From a checkpoint of a small audio frame classifier: held-out accuracy 99%.
Rows from block 7 of a small audio frame classifier, named by matrix and row number. Rows with one number within an expert belong to one neuron, the router's apart. Each number is 128 + 32 x the weight over its row's rms, rounded and kept within 0 to 255. All counts start at 0.
After each expert's rows are labels from the 100 clips, of 14976, where the router gives the expert most weight on average: "loudest" is the band of the loudest frequency at the time of the peak. Only what is clearly more common there than usual is listed. The data: songs of 200 made-up bird species, synthesised, often over outdoor noise.
# router: router (model.blocks.7.mlp.router.weight, 16x160, trained with AdamW), inputs 0-159
# up: expert up (model.blocks.7.mlp.up, 16x32x160), inputs 0-159
# down: expert down (model.blocks.7.mlp.down, 16x160x32, transposed), outputs 0-159

# expert 4
router.4 [170 121 100 137 147 113 140 134 102 181 139 132 141 107 130 162  86 164 149 120  57 137  63 142 147 123 125 143 167 118 117 100 135 128 166 125 150 147  93  77 182 152 163 169  63 157 138 136 117 105 121  98  58  51 126 135 176 136 179 106 119  59 137 133 189  91 183 136 114  86 134 168 124  78 131 165 196  96 115 133 153  79  79 161 167 159 123  72 168 128  96 144 126 116 171 120 187 118 138 140  42 100  96 103 122 123  97 131 142  95 137 116 173 122 133 164 160  89 177 187 114  75 140 125 133 143 156 134 186  78  99  95 142  61 106 127  86 127 158 129 158 122 157 183 145 124 127 109 156  97 111  90 109 106 151 137 108 149 143 144]
up.2 [123 162 174 116 167 103  77 146 105 107 107 165 121 138 144 126 131 170  84 130 121  88  90 127 158 178 137 107 158 143 132  92  79 103 137 120  83  94 140 139 119  18 161  62 137 131 110 142 105 123 160 114  48 158 154 153  70 123 105 119 162 103  77 145 192 133 184 100 156 126 119 138  85 154 125 145 138 151 101 163 139 158 108  95  68 120 200 132 142 143 112 116 133 167 114  37  93 168  72 162 134 130 145 107 129 170 115 106 100 127  82 151  99  66 129 157 117 172 112 160 159  86 171  67 145 107 115 103  92 135 160 193 170 125 135 134 116 109 144 141 114 158 103 118 155 125  76 108 127 136 165 145  52 100  89 134 142 123 150 105]
down.2 [165  74  96  92 102  91  98 107 113  89 106 129 133 169 134 119 148 117 149  67 127  95 116 119  99 118 151 112 162 169  63 118 102 171 137 165 161  54 131 125 123 104  96 132 112 119 118  78 154  91 115 106 124 138 117 120 132 149 146 137 131 149 148 128 103 169 133  99 122 157 142 109 108 156  84  92 171 112 153 178 117 106 133 140 168 132 149 101 130 160 158  45 123 205 155 129 182 144 106 145 138 159 151 148 131 122 111 154 116 122 127 130 140 176 101  84 164 199  89 147 159 127 136  99 126  72 185 136 134  53  90 116 188 120 122  97 120 111 133 161 173 195 166 123 108 233  70 125 139 147 155  96 188 113  97  66 148  93 194 120]
up.3 [ 60 108  97 148 119  47 180 142 146 110  99 197 181 170 106 159 142 148  91 177 156 178 126 129 130 140 103 136  79 178  93 118 168 156  82  72 153 159 128  80 136  82  77  76 161  91 147 104 158 153  80 112 155 142 161 166  97 103 149  81 123 151 182 147 141 100 135 139 110  94 129 135 150  89 133 121 129 139 150 116 112 139  57 180 147 145 142 139 143 142 114  88 132 166 117  91 142 202  72 132 115 140  95  68 132 145 116 134 142  77 138 165 106  86  42 128 101 134 131 110 187  98  90 146 103 149 126  99 124 169  99  93 135 121 159 154 120 136 142 142 136 145 154 118 184 126  60 110 175 136 130 137 110  98 177 170 162 106 107 107]
down.3 [134 127  57 133 101  99 128 135 105 139 181 136 119  70  82 110 158 173 122 103 166 164 106 131 105 141 125 141 144 180  98 132 150 169 180 166 102 215 122 129 115 126 140 130  66  84 135 126 152 165 112 131 104 187 110 136 106 149 141  97 122 118  68  68 106  89  92 103 154 140  96 114 120  56 138 148 171 155 140 179 156 104 152 166 102 115 116 110 115  56  94 112 147 132 144 125 119 164 106 151 157 106 145 149 129 117 166 116  85   7  57 171 129 185 124 164 122  86 131 126 167 131 120 108 126  99  90 136 132 102 125 138 169  52  95 142  93 129  84 129 126 174 169 142 146 138 120 140 159  53 154 142 129 112 151 188 144 123 147 141]
loudest: 2000 to 4000 Hz; 500 to 1000 Hz

# expert 8
router.8 [167 110  97 164 173 116 158 155  56 117 121 150 135 117 123 121 136 124 134  71 130 117  96 119 115  94 144  74 176 125 145 128 134 127 183 105 169 164  78 148 138 163 110 162  94 152 158 164 160 153  99 140  87 189 152 121 134 123 133 135 133 122  72 104 157 142 195 163 113 105 142 147 164 139 147 148 150 102 136 138 128 130 174 172 135 133 101 156 163  94 129  73 173  76 134 124 162  81 192 120  78  96 190 210 131  67 162 106 177 115 146 132 107 154  89  92 141 153 117 136  70 152 129 167 136 109  89 161 133 109 147 178 139 113 109  65  53 110 182 118 103 135  84 131 125 176 168  94 141 141  79  98 101 138 103 190 159 177 171 145]
up.2 [ 96  94 134  71 124 160 131 145 153 166 127  90 164 129 173 154  93 175  86 118 152  74 132 117 134 145 146 133 135 181 144 154 167  86  80 115  74  93 140 152 118 114 112 116 138  99 109 120 100 156 121 189 117 146 124 125 129 170 139 124  98 198  93 142 149 159 133  64 186 140  80 138 125  99 150 136  99 163 114 123  81 108 120 139 149 112 133  75 173 197 159 125  90 152 154  81 117 184  97 130 154 121 149 178 139 165 107  99  70 133  84 135 103  98 179  83 109 170 178 142 180 131 145 128 140 150 210 103  85 134  93  90 163 160 163 122 172 172 120 105 122 144 195 118 176 108 138  62 104 115 169 160  49 131 109 137 130 130  88 104]
down.2 [136 170 104 176 134 113 132 170 123  66  86 159 149 120 161  46 108 120 115 128 147 130 112 148  91  90 118  95 131  86  67 119 125 132 120  70 191 147 110  97 126 102 130 111 134  90 117 123 119 143 175 125  94 140 193 123 127 171 179 147 106 147 100 117 114 167 108 143  84 173 145 141 140 199  97  72 139 165  42 129 123 173 153 124 114 120 111 177 130 152 101 127 111 125 114 142  67 234 127 119 146 147 109  83 155 150 171 113 125 113 140 141 105  96 109  96  97 194 139  84 199  84 140 134 173 151 148  82 145 144 100 151 120 138 153 124 161 113 107 123 144 149 119  94 169 153 146  68  81 112 174  75 140 112 103 174 153 169 158 161]
up.3 [110 142 124 142 147 163 110 145 141 134 176  62 139  66 170 103 116 139 120 105 147 101 166 157 134 146 160 121 112 146 112 129 116 108 121 129  73 121 153 131 137 116 112 159 116 137 115 102  52 122 172  73 143  49 164 138  47 129 140 148 170 142 103 163 167 187 162 115 135 149 106 165 134  90  99 128 166 134  90 111 141 146 111 145 207 144 102  95 153 156 155 171  81 132 130  89 122 170  77 112  97  95 112 160 128 171 137 141  68 156 102 140 115 123 140 151  78 131 154 112 135  72 109  97 187 165 186 139 122 133  18 166 111 113 149 171 132 139 135  93 106  61 129 143 130  73 135 122 169 149 135 155 173 113  74 127 140  63  80 112]
down.3 [ 97 129 171 119 129 198 117 166 101 135 128 183  50 184 110 156 125 155 146 156 119  80 138 128 187  93 113 111 130  88  92 113 197 126 123 126 117 117 114  92 171 156 123 135 118 108 133 114  97 155 145 105 136 138 123 130 111 130 189 100 114 120 119 135  88  80 139  95 106 182 119 109 129 110 114 102  49 152 114 154 100 128 146  73  89  26 137 141 159 112 115 155 148 161 135  81 193 142 127 145 134 115 149 124 126 169  69 196 175 142 138 116 151 149 128 159 143 136  94 109 123 105 168 122 209 123 107  89 121 168 170 115  52 158 103 134  91 159 142 173 151  89 113 114  96 168 135 141 157 168  81 164 140 133 124 106 107  87 190 193]
loudest: 1000 to 2000 Hz

# expert 11
router.11 [100 176  98 197  75 139 129  88  87 124 147 114 146 124 168 139 169 130 161 119 147 133  79  90 140 103 147  70 158 180  98 189 118  96 141 203 191  88 129 133 113 112 120 126 114 121  70 109 120 198  93 138 134  97 178 105  77 126 115 135  64 110 136 112 130 120  52 163 137 122 137  77 146 163 147 108 108 103  94 150 109 117 138  95 137 122 138 114 119  84 137  85 123 145 129 176 180  92  99 163 122 111 180 174 152 113 141 108 130 136 133 146 134 159 125 101 125 163 177 206 128 126 120 118 106  97 106 170 113  88 135 166 127 126 108 129 138 100 165 180 204 124  91 125  64 179 112 141 142 183 118  80 154 169 119 191 124 144 187  97]
up.2 [133 129 136 163 101 155  87 160 154 150 141 125 136 129 199  95 155  83 142 139 129 150 113 105 182 188 129  58  71 141 176 156  79 113 108 144 122  85 146  75  85  81  80  55 130 107 139 142 125 125 156 171 121  71 116  98  88 128 110 133 109 152  83 104 106 148  88  52 137 122 107 140  88 109 150 201 116 124 109 146 119 206  60 121 120  99 132 138 194 102 126 160 130 201 203 104 113 166  78 134 139 194  65  71  94 130 156 127 127 142 140 147  85  84 102 112 112 129 160 148 129  69 161 107 118 177 151  97 129 129 112 127 133 109 157 128 152 167 182 160 154 141 141 149 134 130 127 137 146 124  98 162 134 160 128 106 126 104 130 101]
down.2 [110 141 158  75 110 210  89 101  64  66 160  95  91 131 149 168 103 110  74 191 129 124 169  85 115 120 107 108 150 113 124 197 176 187 102  86 184 151 105 131 100 172  70  97 126 117 134 127 117 100 140 102 120 107 112 106  92 157 138 106  93 182  81 196 143 117 115 152 120 108 136 116 120 172 132  96 134 118 194 157 141 114 126 128 223 136 167 160 156 144 160 162 131 105 137 110  76 127 104 143 149 141 156  94 117 146 175 126 142 116 124 145 218 140 122 126  84 102  98 124 139 156 142 130 109 168  80 161 114  58 115 110 145 125 145  93 138 150  88 133 153 126 143 135  84 205 138 103  88 185 151  89 133 132 110 140 149 141 101 163]
up.3 [117 172 158 132 120 115 114 148 139  83 102  97 181 143 139 181 149  99 198 182 107 119 179 170 136 157 152 166 130 206  78 103 110  90 113 132  93  87 151  73 125 113 122 132 136 128 125 106 115 163 140 178 117 142 105  90  76 183 149 118 126  95 106 142 160 158 128 133 119 169 109 142 120 123 164  74  97 195  90 141 137 100  84 131 176 113 164  93 136 177 185  97 135 233 169 104 114 109  61 201 157  96 100 131 152 125 112 123 115 111 125 113 175 134 123 152 187 160  99 134 151 115 154 130 139 146 184  84  98 149  84  74 127 167 130  98 117 124 125  76 176  97 146 136 143 103 126 123 137 101 134 124  97 121  75 161  71 103  96  99]
down.3 [102 142 121 188 176 148 165  98 104 135 148 101 143 110  62  98  91 161 108  64 150 133 136 150 112 145 136 108 104 103 104 131 101 134 164 112 139 160 121 144 144  62 169 126 130 152 123 161 108 109 144 124 158  96 139  86  85 158 146 129 131  90 158 159 118 115 163 149 125 156 111  99 141 174 139 120 114 142 115 121 185  82  59 152 132 116 168 102 114  96   4 120 166 202 108 133  79 195 126 127  99  82 153 160 124 136 127 151 150 182  80 112  36  56 129 127 151 117  84 170 202 167  64 143 124  96 154  92  97 105 108 117 121 132  85  99 173 125 130 119 124 152 147 133 146 143 130 132 185 138 133 171 129 151 156 150 130  91  94 157]
loudest: 4000 to 8000 Hz

# expert 0
router.0 [122  56 109  97 137  86 147 140  74  77 157 133 102 127 130  97  85 147 144  92 151 121 126 107  61  77 129 154 104 108 135 139 129 180 138 129 107 123  86  79 120 112 215 134  93 165 172 132 135 190 121 109 141 132 185 145 151 140 101 128 190 135  87 118 154 135  73 179 114 102 171 107 110 143 126  85 170 164 113 173 116 137 145 141 154  77 165 135 135 101 112 113 112  83 148 173 144  91 174 187 178 138 101 116 105  76 142 146 165  94 140 139 126 161 139 117  72 108 147 142 106 127 141 138 121  59  77 135 110  91 165 190 168 161  90  92 120  95 202 192 140 184  91 111  95 137 137  97 142 142  90 101 140 126 113 145 163 135 189 112]
up.3 [107  31 176 125 100 200  99 112 135 140 150 111 155 136 140 128 115 138 167 162 137 142  93 165 117 151 121 131  81  72  84 148  96 184 118 123 115 107 125  79 154  70 141  95 173 120 118 113  88 156 173 111 145 156 100 105  56 210  84 131 153 144  91 177 180 119 172 115 123 174 144 156 121 146  79 133 128 164 160 141 120 125 102 167  92  91  81 178 119 157 155 104 120 177 111 105 144 159  78 118 128 132 123  97 105 196 144 108 116 134  66 159  86  78 138 120 125 107 108 145 187 173 107 122 133 101 140 130  66 181 165 162 158 142  78 126 138 135 121 135 124 120 126 127 124  86 144 141  99 139 145 189  72 108 148  98 136  60  99 105]
down.3 [134 167 141  75 113 173  96 125 139 185  94 148 164 160 129  77 135 124 160  87  93  44 144 170 144  88 151 129 154 187 134 167 128  84 117 131 167 135 142  96 134 139 187 104 145 102 171 151 150 153 156 198 122  41 116 141 132 149 148 150 119 110 100 110 126 110 121  86 134 126 167 116  99 224 102  96  99 122 102 159 168  56 166 176 144  98 146  91 135 161 109 110 108 106 139  91 128  93  55 141  71  97  85 105 115 124 116 117 136 166 125  96 114 128 121  86  94 173 129 103 181 143 145 112  84  86 125  87 151 138 124 119 130 169 109 116 136  99 132 147  98 108 123 107  83  84 158 164 151  94 163  90 157 212 103 125 173 108 118 103]
up.4 [ 32 121 103 103 166 133 160  64 145 187 137 148 160  85 100 163  92  96 179 160 199 167 149 149 111 110 171 118 115 130 114 140 114 102 105 112 101 123 174 191 129 151 108 130 161  87 154 108 128 132 117 174 108 136 112 164  85  91 107 128 139 165 181 116 116 171 132  93 143 109 134 104 107 124 115 132 113 190 120 135 125  75 122  81 160 183 154 135 151 160  92 137  69 185  91  87  74 158 150  87 107  97  97 161 107 144 168 216 102 100  97 135 117 108 118 152 155 123 144 109 172  89 130 158 108 151 152 110 116 202  87 103 114 139 115 152 173 179 121 135  54 114 168 128 150 155 155 149 133 117 164 142  96  78 157 142 135 105 102 174]
down.4 [ 83 130 109  95 166 125 141  90 162 135 187  80  96 152 139 115  81 115 107  99 177 175 125  98  95 101 128 105 110 105 150 126 102 115 187 120 148 193 136 144  61 118 122 184  73  88 106 145 132 101 152 101 149 160 103 135 194 154 131  89  85 157 150  88 133 137 225 170 147  91 118 116 112 101 127 122  82  88 117  69 103 181 160 156 134 114  91 142  69 106 121 181  99 137 145 131 109 154 117  77  94  98 137 143 135 107  74 150 118  74  86 155 131 166 135 160 104  77 197  92 179 162 164 104 145 180 138 142 162 168 115 110 149 156  71 146 142 194  89 127 136 142 142 132 118 171 112 170 120  89 103 126 137 105 130  98 154 125 102 161]
loudest: 1000 to 2000 Hz

# expert 12
router.12 [147 118 115 238  68  96 140 143 119 113 122 162 127 127 141 127 129 124 151 142 110 147 137 128  57 104 116 157 117 139 176 169 126 144 175 116 127 157  76  64 152 155  63 138 107  74 157 162 157 132 119 141 199 169 174 138 108 119 123 126 106 150 156 128 124 103  94  98 104 168 149  94 166 135 161 132 165 125  72 119 151 154 158 117 128 129 138 171 164 128 143 152 132 114 147 129 147  87 158 166  89 128 142 170 105  93 166 133 186  73 159 189 162 136 121 149  76  98  62 172  98 139 115 113 142 131  70 115 136  88 136 166 155 144 136  79  90 114 139  55  56 142  96 163 120 151 100  81 126 131 157 119 194 130 139 183 158 133 196 121]
up.2 [ 96 143  66 152  70 152 149 124 165 130 112 125 173  81  82 134 149 143 133 164  98 146 208 154 189 140 116 168 138 177 112  83 122 146 120 114  69 103 123 111 148 205 146 137 148  79 148 115 116 149 194 186 138 129 106 116 115 144 136 157  83 139 147 138 112 117 132 149 120 162 103 117 149  88 156  80  94 134 161  96  75 132 105  95 140 152 159  95 152 192 125 106 106 170 122 136 104 163  87 180 183  98 119 124 156 143 130 153  68 107 133  83 110 101  93 170 156 121 101  82 143  54 137 116 100 138 138 182 117  81  80  36  88 136 116 161 143 139  83 122 110 103 183 106 166 158 124  90 116 122 138 117 170 100 106 118 137  94  94  76]
down.2 [150 108 142 189  89  60 157 113  82 166 166  93 122 115 106 100  93  98 123 100 132 106 141 101 170 111 147 131 136 136  92 109 180 187 155 107 160 111 117 171 125 141 100 134 161 153 171 126  95 120 102  82 175 138 105 104 124 175 132  70  95  92 168  52 161 106 156  93  77 151  81 143 123 142 195 126 150 210 105 136 174 134 112 174  90 122 135 135 104 130 104 124 134 209 119 118  98 167 124 175 127  95 132 183 134  80 142  90 154 131 113 112 145 150 166 176 134 151 161 102 119 149 197  93 135 118 101 109 121  82  80 114 186 104 129 132 138  70  76  98 178 137 168 122 113 161 153 129 116 136  99 179 160 141 119 154  91  74 165 109]
up.3 [118  89 107 118 174 171 165 165 140 145 140 108 156 146 180 109 107 143 113 141 146 131 126 155 117 178 126 201 145 141 126 123 122  72 121 106  98 105 122 110 107  76 137 140 120 199  98  24  96 153 108 127  97  94 170 165 119 144 176 154  77 204 126 190  99 110 127  96 138 204 138 118 102 134  87 117 141 144  96 114 131 143 106 142 131 173  36 116 116 160 148 188  86 110 147 154 138 150 118  98 146 159  89 106 139 135  89 124 130 104 141 190 124 148 151 103  76 172 121 110 148  94 119  67 132 130 194  98 118 178  92 121 117 118 149 112 151 114 123 189  65  95 144 142 160  67 142  92 114 105  90 161 165 110  95 108 150 111 105 160]
down.3 [162 149  71 111 156 111 151 181 109 147 126 140  53 123 162 154 134  85 135 122  55 141 127 171 116 114 122 160  82 124 181  86 127 127 175 121 169 166 128 119 109 143 137 174 115 184  92 165 173 149 108 125  94 174 128 132 148  60 117  88 135  87 124  42 147 137 150 142 124 109  93 134 116 114 110 143 175 139  67 104 130 111 134 176 121 128 111 135  83  72 114 163 112 124 185 123 169 141 151 119 124 130 151 104 108 133 101  83 151  79 126 164 107 140 154 131 138 140 221 107 125 118  74  88 136 147 129 145 121 135 143 125 124 108  75 114  68 113 105 129 118 155  82 135 186  97 118 138 167  75  81  81  55 148 192 140 100 183 109  72]
loudest: 500 to 1000 Hz

# expert 1
router.1 [174 152 131 148 133 104 140 121  92 106 162 162  60 127  69 111 119 157 107  60 114 124 104 140 112  99 119  94 137 116 151 142 138 138 167 136 185 140 113 153 130 158 145 189 121 175 128 157 191  69 113 135 126 101 200 138 160  93 144 165 121  71 150 102 140 125 130 142  96  85 177 169 147 149 195 170 168  84 169 118 167  66 160 173 143 179  91 138 185  82  97  96 143  78 155 161 162  67 164 113 133  92 178 154 120  72 146 167 141 101 110 158 156 138 132 123 147 114 121 172 113 137 134 136 132  97  90 180 123 124 150 137  94 102 121 120  82  92 131  98 178 142 115 141  91 139 167  92 182 151 117  75 122 161 122 156 100 173 159 192]
up.3 [ 65 140 112 120 185 131 128  86 204 178 116 115 148 150 174 133 157 136  91 144  72  45 202 159 108 102 160 107 117 108 165 164  99 116 137 160 112  82 118 180 109 160 125 103 182 126  95 134 143 146 121 158 130  91  82 149 163 105 118 111 149 100 152 140 149 136  95  79  94 144 101 102 116 185  66 160  83 154 113 158 100  80 127 125 116  95 127  78  71 160 123 164 128 152  73  94 133 157 139 107 166 140 103 131 151 149 147 133  81 156 121 123 159  83 117  97 134 162 164 118 181 161 166 173 127 130 135 115 153 196  99  59  99 177 130 158 171 139 143 195 150 133 135 100 113 120 158  90  54  97 133  99 128 152 123  99 111 120  86 124]
down.3 [168  89 127 107 122 148 143 105  83 142 177 130 113  94 117 104 101 189 147 103 186  96 150 130  94 132  96 164 145  96 119  77 222 138 111 169  75 160 173 151 146 151 118  88 125 107 123 112  95 100  84 140 107 106 136 144 108 152 110 121 149 107 123 146 179  89 126 101 133 198 166 133 162 142 131 121 169 163 174 145 144  87 132 153 176 155 159 107 102  80  66 131 106 160 143 141 130 136 144  96 156 114 115 122 132 127 135 168 199 152  36 166  94  95 176 110 106  85  43 170 140 144 137  70 126 197 143 155 164 130 113 115  94 125 102 179 126 103 163 108 126  84 170 118 119 107 199 105 160  98 135 139  86  95 177 156 145 100 127 125]
up.4 [124 175  87  83 168 140 101 111 121 140  92 134 144 145 124 123 149 103 113 148 142  79 189 114  80 119 136 126 133 124  94 107 141 144  95  53 108 179 163 127 122 129 130 126 169 127 124 119  83  92  81 160 111 151 137 152 113 212 113  90  93 133 102 164  63 165 124  74 133 151 137 113 132 108 165 130 101 101 125  67  87 115 108  91 126 112 146 138 111 119 132 171 111 141 111 112 128 193  92 176 101  99  94  91 120 199 119  88 138 121 143 153  97 130 108 115 121 140 127  70 135 151 153  46  95 174 156 160 139 198  99 115 139 135 163 197 151 206  96 196  93 166 141 157 194  46 112 159 131 132 179 147 166 133 127 142 102 123 119 117]
down.4 [133 106 104 155  89 150 108 138 119 149 194 146  82 100 104 169  79 131 109 112 133 122 107 214 120 177 123  62  99  85 103 102 115  80 173 110 155 167 154 166 161 142 137 143  98 153 101 166 183 102 101  78 100 103 161  70 125  96 172 135 169 144 192  88 128 106 161  89 103  66 174  80  97 123 114  97 129 162 142 104 117  58 109 128 105  91 123 106  42 139 166 190 155  77 148 129 151 122 108 143 153 120 125 149 131 126 100  97 127 130 119 155 151 103 135 161 176  74 162  84 112 130  90 111 167 159 108 141 128 143  96  99 135 147  66 145 107 150 162 158 156 117 159 150 149 174 118 142 167 102 101 118 106 144 150 178 121  88 122 201]
loudest: 1000 to 2000 Hz

# expert 3
router.3 [148 144 174 180 108  56 117 121 119  68 125 150  77 152  80 113 137  95 129  66 116 159 122 145 133 103 136  95 213 125 135 122 171 123 146 129  91 136 111 146 103 134 132 107  76  99 161 132 174 177 106 151 144 122 107 111 114 139 135 109 107 131 152 139 132 100 150 227 134  86 171  93 151 154  72  92 123 108 116 108 131  72 139 129 183  82 139 136 140 106 131 142 141 122 105 159 191  91 160 125 127  91 104 134 122  79 166 144 146  85 155 172 164 118 111 101 158 110  82 159  74 183 136 130  89 107  79 119 157  96 201  72  97  95 136  91 114  51 109 133 223 160  93 161 126 137 144 108 128 125 100 110 106 103 140 154 149 166 164 154]
up.2 [102 114 131 131  78 133  84 139 118 126 134 115 141 155 149 155 117 177 134 112  97 121 167 163 114 113 140 123 188 137 132 153 109 136  84 135 119 120 126 185 166 132 134  92 101  75 153 115 114 153 102 173 103 102 167 142 212 114 186  93 132 167 119  87 113  87 200 150 123  72 139  93 125 159 138 122  73  95 168 159 112 125 125 136 120  56 117 121 168 127 160 177 118 139  55 106 108 213  97 141  96 148  88 162 150 136 197 131 108 195 136  78  90 101 154 119 127 136 147 132 127  83 128 121 107 141 138  64 111 170  76  84 173 119 167 139 127 119  89 144 149  88 198 151 123 160 114 133  75 114 106 125 176  63  93 124  84  84 104 124]
down.2 [136 134 107 145 127 128 103 153 161 181  87 109 129 104 110 124 145 150  98  25 120 129 110 188  83  85 147 113 136 114 151 191  60 152  90 131  71 142 107 150 124 120 134 186  75 107 142  81 174 120  84 106 181 195  88 128 125 145 104 143 182  98 119 101 119 132 134 107 131  82 160 137 141  84  98 139  93  81 166  90  98 153 133 131 171 128 115  99 139 147 182 241 131 126 103 110 168 143 150  75  84  84 134 170 121 102 132 137 153 127  91 154 147 110 104 138  92 148 142 116  97 110 180 109 103  76  83 126 126 138 138 182 130 133 175 130 127 160 187 118 150 164 142 133 110 110  82 147 171 142 109 135 157 144  56 153 144 161  92 149]
up.3 [120 120 116 133 128  83 126 141 143 107  70 185 184 148 158 175 185 104 185 137 190 169 119 123 136 156 152 181 144 112 110 127 153  72  73 116 143 135 135 113 129  72  98  46 137  73 134  83 123 114 127 120 121 153  64 113 101 151 143 137  99 123 126 156 104  92  84  87 120 198 176 121 113  91 131  97 142  97 129 112 104 110  94 141 177 140 103 133 131 161 143 181  45 170 102  84 120 193 118 129 163 127  72 129 124 109 112 148  89 133 162 179 181  97  77 133 127 145 137 145 116 138 116  81  88 182 171 131 129 187 114 129 133 204 131 139  96 156  92 117 154 104 157 120 112 149 105 128 160 123 185 135 159 126 162 182 115 171  92 129]
down.3 [159 179 134 127 151 186 143 119  84 152 110 177  66 139  91  84 102 149  78 119 113 112 173 196 106 130 163 102 123  99 151 115 199  83 190 120 190 121  99 116 104 100 193 140 177 126 128 113 143 133 116 143 124  57  93 168 139 122 104 118 195 156 147 140 155 144 130 138  83 179 150 118 177 123 145 103 123  86 137 128 155 102 154 178  83 177 126 148 104 154  84 220  97 151 145 150 154 138 168 137 119 110  75 100 117 176  88 190  98 126  91 100 132 198 142 125 135 105 137 143 130 125 140  82 117 129 101 148 109 174 114 158 102 149  86 127 115 139 101 116 118 130 116 126 121 147 130 118  38 123 138 146  99 136 149 140 136 148  39 154]
loudest: 1000 to 2000 Hz

# expert 6
router.6 [134 132 129 108 119 112 116 123  66 168 155 202  93 110 139 102 125 120  86 135 128 106  98 136  82 129 127  57 159 149 102 185 169 192 128 114 136 114 103 169 109 143 170 136 139 155 128 150 117 125 123 181 108 160 141 137 140  71 110 120 120 140 186 127 149 118 113 168 103  98 145  43 128 141 215  99 139 114 137 127 121  76 149 183 108 156 110 119 129 109 127  66 207  96 143 171 167  87 127 141  87 217 135 158 110  98 154 123 186  90 159 145 148 168 146  91 176 166 120  99 118 180 132 124 136 127  94 130  91 117 192 122  95  91 102 174 113 101 105  63 133 156  98 119  88 124 147  81 108 125  72  99 133 128 130 117 133 193 167 130]
up.3 [ 95 115 166  63 107 140  95 102 133 127 113 114 190 142 124 170 127 116 147  75 136 188  97 115 111 159 140 178 171 131  86 130  72 188 100 205 142 119 100 111 168 109 141 105 133  83  97 107 124  72  42  89  94 133  89 113  96 125 114 173 113 115  70 127 172 137 154 162 146 149 121 160 136 169 103 179 111 179 176  91 111 134 148 133 150 167 115 108 110 124 174  88 156 163 136  77 126 125 116  78 150  94 179 139 140 140 133  75  86 106  99  57 125 121 129 127 121 157 114 165 125 135 186 147 142  86  92 154 132 178 128 134 164  78 185 158 143  99 140 178  79  92 152 168 149  98 176 126  89 125  94 151 140  67 136 104 144 124 111 133]
down.3 [146 124 118 130 128  85  95 164  93  67 110 136  83 115 159 143 127 117 124 155  89 183 120 140 134 120 138 140 123 154 117  75 188 130  92 103 191  96 123 138 160 181  88 147  87 133 133 148 150 150 151 111  97  77 147 130  63 165 109  88 122 136 100 119 133 150 132  70 175 186 166 167 190 119 116 133 162 128  83 124 127 111  82  78  74 147 132 116 129 183 208 145 135  89  74 112 160 128 118 161 172 138 132  90 123 166 121 134 135  87 119  48 139 136 139 117 219 131 123 136 163 117  92 116 206  87 103 113 150 124 122 103 130 139 120  78  89 105  92 145 136  90 102 130 172 120 111 133  99  58 100  92 154 172  91 147 108 160 154 187]
up.4 [103 103 122 184 190 170 104 104  90 111 150 155 103 178 105 119 199 118 112 142 138 142 204 138 162 215 134  72 139  76 112  85  65 137 134 169 124 152 123 130 147  97 106 134  87 140 148 149 135  99  94 143  99 148 166 172 125 161  64 126 139 101  98 154 134 184 105 138 154 151 168 144  76 159  89  91  88 168  94  79 116 171 173  51 154 136 128 113  97 166 202 156 129 128 160  99 148 109 169 125 123 118 169 140 128 133 140 118 127 108 107 121 127 182 149 147 140 118 127 101 112 154 182  68 186 115  88 106  79 158 124 106 169 151 175 116 149 120  69 168 150 136 117  83 132  95 145 114 119 114 136 183 133  94 104 111  84  89 134 127]
down.4 [ 65 104 165 184 166 149 107 131 162 145 150 129 107 148 143 145 127 111 125 116 138  31 153 133 215 177 130  63 153  98 135  77 152 104 126 115 108 151 142 138 176 120 115 119 123 134 122 175 108  63 106 189 127 112 145 109 139  82  97  94 165 168 124 147 139 112 130 142 150 112  93 142 126 182 114 184  78 152  46 150 125 152 153  95 136 157 129  71 110 117 101 185 126  95 122 115 152 166 152 164 119 123  90 170 105 143 125  90 116 161 128  84 162 110 133 109 172 119 131  94 169 154  75 119 110  93 126 103  89 117 122 111  89 158 140 170 148  86  54 118 133  83 156  98 145 105 115 159 141 125 202  77 192 146 156  97  76 154 157 114]
loudest: 1000 to 2000 Hz